A small masked spectrogram model, trained from scratch.
Model: log mel input, encoder arch vit, encoder norm layernorm, encoder activation gelu_tanh, encoder patch size [32, 4], encoder layers 14, encoder width 192, decoder width 192, decoder layers 3.
Rows from block 11 of the encoder, named by matrix and row number. Each number is 128 + 24 x the weight over the matrix's rms, rounded and kept within 0 to 255. All counts start at 0. Numbers have three digits each.
# fc2: MLP down (encoder.blocks.11.mlp.fc2.weight, 192x768), inputs 192-287
fc2.117:136142127142123113129135124137134124125124139147126120139141149143117137129110130130141126149138127124131139126123124141112122143113146138117112126145125148126134125147120138147124141120120134125130123145121127128139128119131126144135132149144150128115130124131141139137130141138126135147
fc2.118:133148169131133135125137145121128121123110145128129129138125146144130127123141137125148126126131122124119159130134136142123134140134113126131128131120137125139114141128129113133127140127119113114123123132131162145146135140137139139133136129133123126137140149146128133126122118129126144144
fc2.119:135143150139133124124137135122122099130120130141121114131120128130109106125117124134139109117135104118136118142123135120123136138117112117131139123108123101120108108149120105112125109118115112116122110117137142129135124134116123131117128133121112115116117138120123120133139127132122123133
fc2.120:119126135135123128122120152128115113125133110148129138151142120119134146124125135116148141150116102144143141117121111144152130139128131128117109140129140111103130134109124130140121128147122126118132142125121120125133127127117115144141104136120115116145134140114130133132141148138152142135
fc2.121:137133139124127119137147154126140123127153145168156124146124128120148134129111123139112127147117135131118140153127110141139120146124148126141125119113108114118115133128153133125149144147118138124118125102141154163147131157137121138129141143137126127138146143136139148136138115133138143144
fc2.122:124125140124139129137122121134132119108133118124108130110109116130127127124117123125122141140127127138141131116135138125149126130127131132138149131138128108131113130131139124113136125117140109119110115124130144116144141139126140127132134113133139144137135123123129136116139122144135131127
fc2.123:128114103132144127115119130114121123129121114125122136139146152117132142130118125134148118149131116103135157107130140150135142126152142136120098124123150143123121129116112113133138134138116122123111132121113115139121138121133119122108128129129125129138137130125125136119114153115126133137
fc2.124:131130136136151138113130129138122113122138146127135136129118120112122121122126149116136117145124123137129138126125141123111129123106129122137143121122114122147108123130135106145144127128133118138109115147137121120124135143123129138128142133143138122126142140110141128130136108122132135128
fc2.125:130147148152166147119120148136120105120135154146120136131118155144137127132132125134151123133123129132125141135136127144143117141126134124142118126129119142141126133128148132137134127132116131141121116132134138155149133142142121132131140128122114133136130140145130146133136133152131158146
fc2.126:151158135134150137110139121154122132143135144142113113131114143161115119134120119152143138151127152114113170149145114139139126161120126126136109132144116154144159132173124143142145156136132127124131136123131136163131127152123133120138146149117114135130109150154132138125108153130157150142
fc2.127:122143104135109155115109123113105132118124120118118112139126112133134125118136134134128112124129132107120105124130129139128140137140120122137124117120131120113135124124113120110118131139118107139130107114108118113116118138122130133133130136126142121123130117112118115146129136115130126134
fc2.128:113129113155138150113130124133142136123131135128140116123130126128104139125127118103159128138142114125132115126143132134127125124113126141106143119127135128143128133151127114131134137129127116123139133125134137140130145135130134140105142132137129149125138129131117115118125126136140117126
fc2.129:116140137128121115129136133136142123130120130125130129114128121137149143126139143127127159131146151141132118117135133128131144119137143134129148116134126129122154151107136133125122114147124135137133140117129134109115127122133114116140118118121128136132126124135124099130139127134112112115
fc2.130:123148098113120118134134112121133147122111136104118115132126116125131138138118137135103143117140133114122117117133136114105119105111165136126126113144144126118149137123113133132111112125132130125145140132128114123116126126123130123123113141109138122131125133124111111121130125130126121117
fc2.131:135115123136128117123117145141130115139127126130131118128149131148144153118122122134134130133109119119108128141149120124143152158135134126154129133119126109123146143126124143128119131153122118128135146121124133130133124145115117125153126142142104147133117149141130131117139141129136123148
fc2.132:129119134138149138119129158135110114129136141167110125120116135149130120126140130117152135133132121128137136137115137151173130149122120142140124138140131124130124122168145142115125136143122141131119138130137150160166131155148128123143140146129137156124118159148123161143119159146139151137
fc2.133:131139159120143129125114103126123114136121136116141114139128142107124120122140127132128120120118143133131143123128117127113138132114131116112140114114117151140118118123133125134128130123126128138131116124113151109138134138111119134120121121129134131124132139133140120132130132148119129117
fc2.134:121123132124127123138127137144137133137139141144141123131119121112138141124115126119124153127142131138114133136114132118125117137130152125139130122146126109139138121127128127127127144146116140131120140150139138124131137138125119131127119126146110109140118132118133144132109143106135120123
fc2.135:127119107141141142127141150151130134126126142124139138122124117146146120151147121117132145133140119140130125123121129140135142126116132146140145145130123123122145142122136135119122134146134131136131142131146132138139123124128124128146130126130132129125131131131132128137137139137120119125
fc2.136:146117122133117129129137135133124137118140127111112157141115141125146139120112138144123119125134108134122135137142132134111124133139157155138131123107134130133119138133132139126132138138121124141145135126121144135131128111123131128143125126131128107129128124140138125121125109123115116125
fc2.137:121163147150141151126146166152131122119130152160101120135116144163118113137149139124159118158124133143107150129128125160154134173126122154144132109125133143129130119143177127124131159153139138116125127127127153163157143152148115131143151126114119153136131161154122159143140150114160167161
fc2.138:120128092125115121138132128134122134130135138105119123112144150155123145109138119136126166149127153119121132112133147132134141118153135144126115131156124153119151119148120151133131136134128163119143140139126104119116125119118134129133136128125130133126116141122142112141132153144129138128
fc2.139:152124110127115119139142117128113105140134136134128119133135142117133127137128142135139102114136086134149111133133142113112124125129111141100124138139120125120094113123122119128127119121127120119117127136124128136119124133142145105121125133113119127119135136124117128119133109084140143138
fc2.140:116106064122066100121130108136104132126103122100107111125122104091127107126122130110097099119118111126139057095135120093091117082128104105095106107126143128100134120116117121124104126094117133110129103118119103116094126130120127114120115107104117121101120095116121090121120117113109091097
fc2.141:128132119111114105123138132125137129120137143142136112129116122134125152132141132145133118138129126136143144119131112138139129124121125112117117142130140114133113115131122141130120132155114116127119119150144129143124121139125129134128141135134142116127130133123139121122102154119139126145
fc2.142:131119099124121151124135135141122108112101150119119124116115150129123135120151120146126103133123103106135100144134136124130124145128106097109133125136114152139125124133147140122123148113126151101139132113153124130121142115120144107140135134113123146131122142137126126126133113108122127123
fc2.143:117112116131117130136147140119135119138150132154130123128109130128129118124088144135130112130106101145149159136095120119137121138130137141129123151111117090129126103146132103123130139130128135129129104134133136144133127139123120122125131122127107115136125149108114138131132143121133134121
fc2.144:146113148148175142121135133119118118147136117120144121147136156129141146147138110150143165147134132134142183126141169132140133117120127148128146136136123131144137126133138145104128124146121141120140126142116112123122109139129150138141145154135153154113146127142120133134138140133137129130
fc2.145:115135168143156131145149131147138133147125137121134111127134117130138124136141125122145152137119163105125180113128130135140113145121143114178138124135135143151167111135122124149162127154126127162143137109132138137127138120121114146129130126123132136135139142129141144135115149183141132139
fc2.146:132127130142126122118131139146137129117121130129105126131110114136123135121121114138145143140130145132133113137125124128124123133129134129137152135123134140141121125132133152136109135128118127137132130118127123134140122135123120145129144118132142134136110139141133128127133139144128136121
fc2.147:130125123126146133132135116139125111138109121143128137143142132139146125145156123132135122139131135129136123143135143139130111131126105112127140124129131137128141141115115140137124129126126125142146122144117115126132124126124124141124124141128147138126132135119134132145121143129131117128
fc2.148:152117116117134121138132117124118134128128124138129137143132141137140124138124137130122108143141138131118115136123125138137117141121118118114119107126134151126133133150144134133123138104119127123131140134139118149147130149128139132121136138151117135128141152142127130136132117126126130132
fc2.149:120133113135136148128137125138128133116143120148129130136119130139129112147119125120160134133131131104136152124126134152150131148147137125126143134116121127122130115148147121140149118141130112125146129129140124132135136159116158122141152129116149144118133141131144154122149136135147141134
fc2.150:155127142125139133136111110139111115140138122134127110128131127128115118120125128129120137137120138119122133123124146117139129117125114134145135128118136139133123132144113127134125133114128149127121120119126128124116123141129150111124150132132153131106117126119145111121137111145118135129
fc2.151:126137114124127126135130116115135116118116130135111125112118111124137122126122145136120121111109110125120109135124116098125140132134129104116127114135118112132138144102117120145124134134122133114115134130133111118109125107139115125121131135127118139130131106121117126122129119100118130116
fc2.152:136118163141149132133116140128140133142142133132126120130142122119123115138122135121134131130121105130118150114111144133124128140111136146139144133116108106122137123126138107116145128128126112136118121136123165130141120130141136134109145112121137121148136126133121126125127120116120149115
fc2.153:129123140122125139127116150125113119123113099138124137139145123127133135129116103120128142118121132115133151111128130118148141116142144133114131116138137117136147125112130125139121125149134132142114122142112159111131122112138119151140116131130124131139123123117139142135132145109122122118
fc2.154:099124117126131113126144127130132137119115126140099133120126122127144136119110127132121113143109143110127111134131138147141116129118121122117150130125139131125144125133126120136113138122123138123131133139129117119136137137136122137138111133110149123112119148137119124136140122121115133140
fc2.155:128133165125120134133137143112123116115123126151128127137126117138121123137128129124158158137110143129109147143118107139137135142115142146124148137103127113134143136125134121127142117126121119148119142117139145149134148133124133138128129133112151140143130144120109133128139139135141128134
fc2.156:117107143136118153129139124117130149135137145134110123128128131115115111127131130134131140119144139135141111121109144119121107112102130139133128115119137119143135120116139120118134149134133117130117124148136116141140132135126130137105124119139127114109122108117139133126142109116123120145
fc2.157:128124141139145156116135159144123113100117140168123135130135133152122105136137138106157113160130083137142106119119134136172152163120119142106127141135133133137114110167161108130138150130120111110140116129127145183161128168127124132121159120137108126138162186136133167137145131104171175141
fc2.158:114136130148115112134139124119134132126127132122128136136140132136113130121137123134142119137145110128135132142124119124136142126117134152118133111129131112134130125110131127122129121112121138130147129113120123121131124126130123130126144142141157116133140115138118122138128130135121129132
fc2.159:120138078118095133125131117125108132140124124114121142123125131139131150127129142113124152126142128123120129123123132106119125103152124133136111141139138125103141140137127122129112125136137150149137106128114083129123130109133121129134115122145104146103117101124141128134115145131126139116
fc2.160:134120164140138117142127146114125132119120143132127113132136133117149121132122128120132154140143119130143170125123133124137134115121116123128122144117132126135139115127128129111150149126131127115106128136122144145138119150121134130141133136144112122112135137145133130139121126143137140124
fc2.161:115117114119118124113122120141134146112138112119127137112120123118114125136114132121110119113142135146127114121108145125115124106117109134143129139127139101118114129135132116123108142108116118137123131148134099116114126124113122116139116119125125128098121128131124118136138112123109111116
fc2.162:075136073032000022162188090055153196134144036000154108056141000000106161147083167169000135000123180186209079092120161000000170000024142117132155141065150053074154178000000143176029085100141137168107123135109067000000110000107000115131000046166164000053003000000084000109113000129098000000
fc2.163:120112092107109120118125123120119120136122130120139134120123121121135131131134136111117143135119126104129104129138139107114115123128110118111119125115119140115126123105101139130122126117120131135113131133131108122112106108128140127124117136115126131118131096116111110139121137105103112109
fc2.164:110134163151131127139121128129146120119120117109118133128135117118132130134130130136138141114127149108121142125139147116123134130119124149119140136129130146129114139126106125121147121124130116121123129117131135120105130108141138120122126129121145111117131116116115122130140116164127134119
fc2.165:138128100117109124129117137123140133130112121145122131136132152136136129107112119136110118144131117125127091132109122148146119139127140124132106117114126129137127110152141123140119149132116134125124125113108105147143140147115123128132141114124128125109125149139137121116122133110125143132
fc2.166:118122068118089115117140127129116127133113114136129122121113124124100123096080110114111104115125098160130111143095114115125105116121126111124080115108123097118109095092149125112092132114138113133120140126117123127140127146153104130125100109133124120135103143123104149123109109097129114132
fc2.167:145139129134133120116131126124125129117145155141117125122134140119120123128119116121123119137122128152123136138116135144115112123115123113109134117138112134115133126158142118129131125127122131118125137116139127148144141151115118141134135139136100126123140142126128127111128129114119149128
fc2.168:138131132121116119118132136137115137140126132122125136133135132139149116137154134116122125109121156128133129128128126115128135126139146128122132117125134120117146135131126138111131132129134128141127122136118112125123124111134126127122138131117131137121139123147122126129124135113129141117
fc2.169:131150107141131133116114140136120150131126125149112134128119132151138132111114126112153140142113130137130145115117113134151130132151128149145115126134135136122130136125152129121112135144138119134109137135109144160154125159131121148138126132125103124142120165135127143125133147135137136125
fc2.170:127111133115126118146127100123124141128121134100142133124120137119131126146126136126129149109134129130137124128120148098130110105109129134123143123123127109130134121117133137110110123114148150114108130134126135117115127131120146123134135133131142143105126124126133123121131111138086118095
fc2.171:123108129114136113124114114123135114143124122114130151116135141104123132123135134113118122133143119110135115129138122116117108119133120127126123123137131122116117116131115135148111120114112126140126115137106111127123141143135139138135136140119109114105141127130141129126131111124125146118
fc2.172:124116142142150105140138120142147111125125126143128141135111128148123120124101139134139140143141140139113152122108109125136139121127151130149141127149133107130142117123136122116141131130137138138150132130150130147140134137129137128137131120117149143109142131126137148115124151153112127118
fc2.173:137138120131128148133124148140139121117117147151138119122127129149134142131155132129149122157103145135113117134156128138161118147131134108146125113128120143119130149143143125123135137131130125135146133115127105139143124154137121139135145134131114155131122149139117141111122137127138131136
fc2.174:118120161129134116130139108113136115131121127112113125123126120089097111112128127121107101110123128124144132132099120127103121107108105140138126124106114114123130103110105109144130120094122102135127115118125125131123135125126123111107128106131111119124129105100117116113115114127120112121
fc2.175:142113176120153132137131137145124139141130134137133130122115110124142117120105141132127128125140123131129145142108115133142121125120134139127137144123119110134136139127127120100155126154112115126125141131129150152134139140122118144117118135136102117121136139123125134131114151120144119125
fc2.176:133150142126124125135123139121127128140133121128127131141115109117120142124130121143129111151140144126137119142124110127132140125140129123117108126146126110120140126129132133144127111148136109116121112123149125128125135125147122144133135141142111119117128135129119113117108146119111136121
fc2.177:136099128131132125137139126121118132130125129152134146145124110127113110118094142118148098127126121112120097125111114121127130127123151136100135113098124104131119127116123116121131137131133093130125116121137116136139112143130126129124141128130120135126141128131134136126125129105152134137
fc2.178:135136146141142125121147148119142110124139116145135142138130113114137123141130128135147132141113115139139143122122120137141117136124123122114124134130136125136113127121125105146139143126126116132119107126139153131141141136118133134130135131124121116125133134109134145147141116128160137137
fc2.179:049157062000000000177206051045167255132148000000192110034148000000115216144052189231000118000116218252221023107142155000000179000000177084129173143068168056002205179000000159217000093111122127231095159120129069000000119000118000093168000031153233000033000000000041000111142000148098000000
fc2.180:133119112129117140125128133136142127131123115132138150122132131161132139144127120121166148135148130136138118126121133134150131118149114144137132128133130121121134135141118149120116143147137162135120121158137107150120112123127154141141140124123126147113139121145134111135139140131124154124
fc2.181:115133113129128134118111115116112130122123116115117107120124136129123133146143133153127138132114161132126156122129136147121120129133144112147111114133132122126153125125096144116117115148117137143119120138130116115123133108126122123131115117131146140143117111112122109146106145151110115118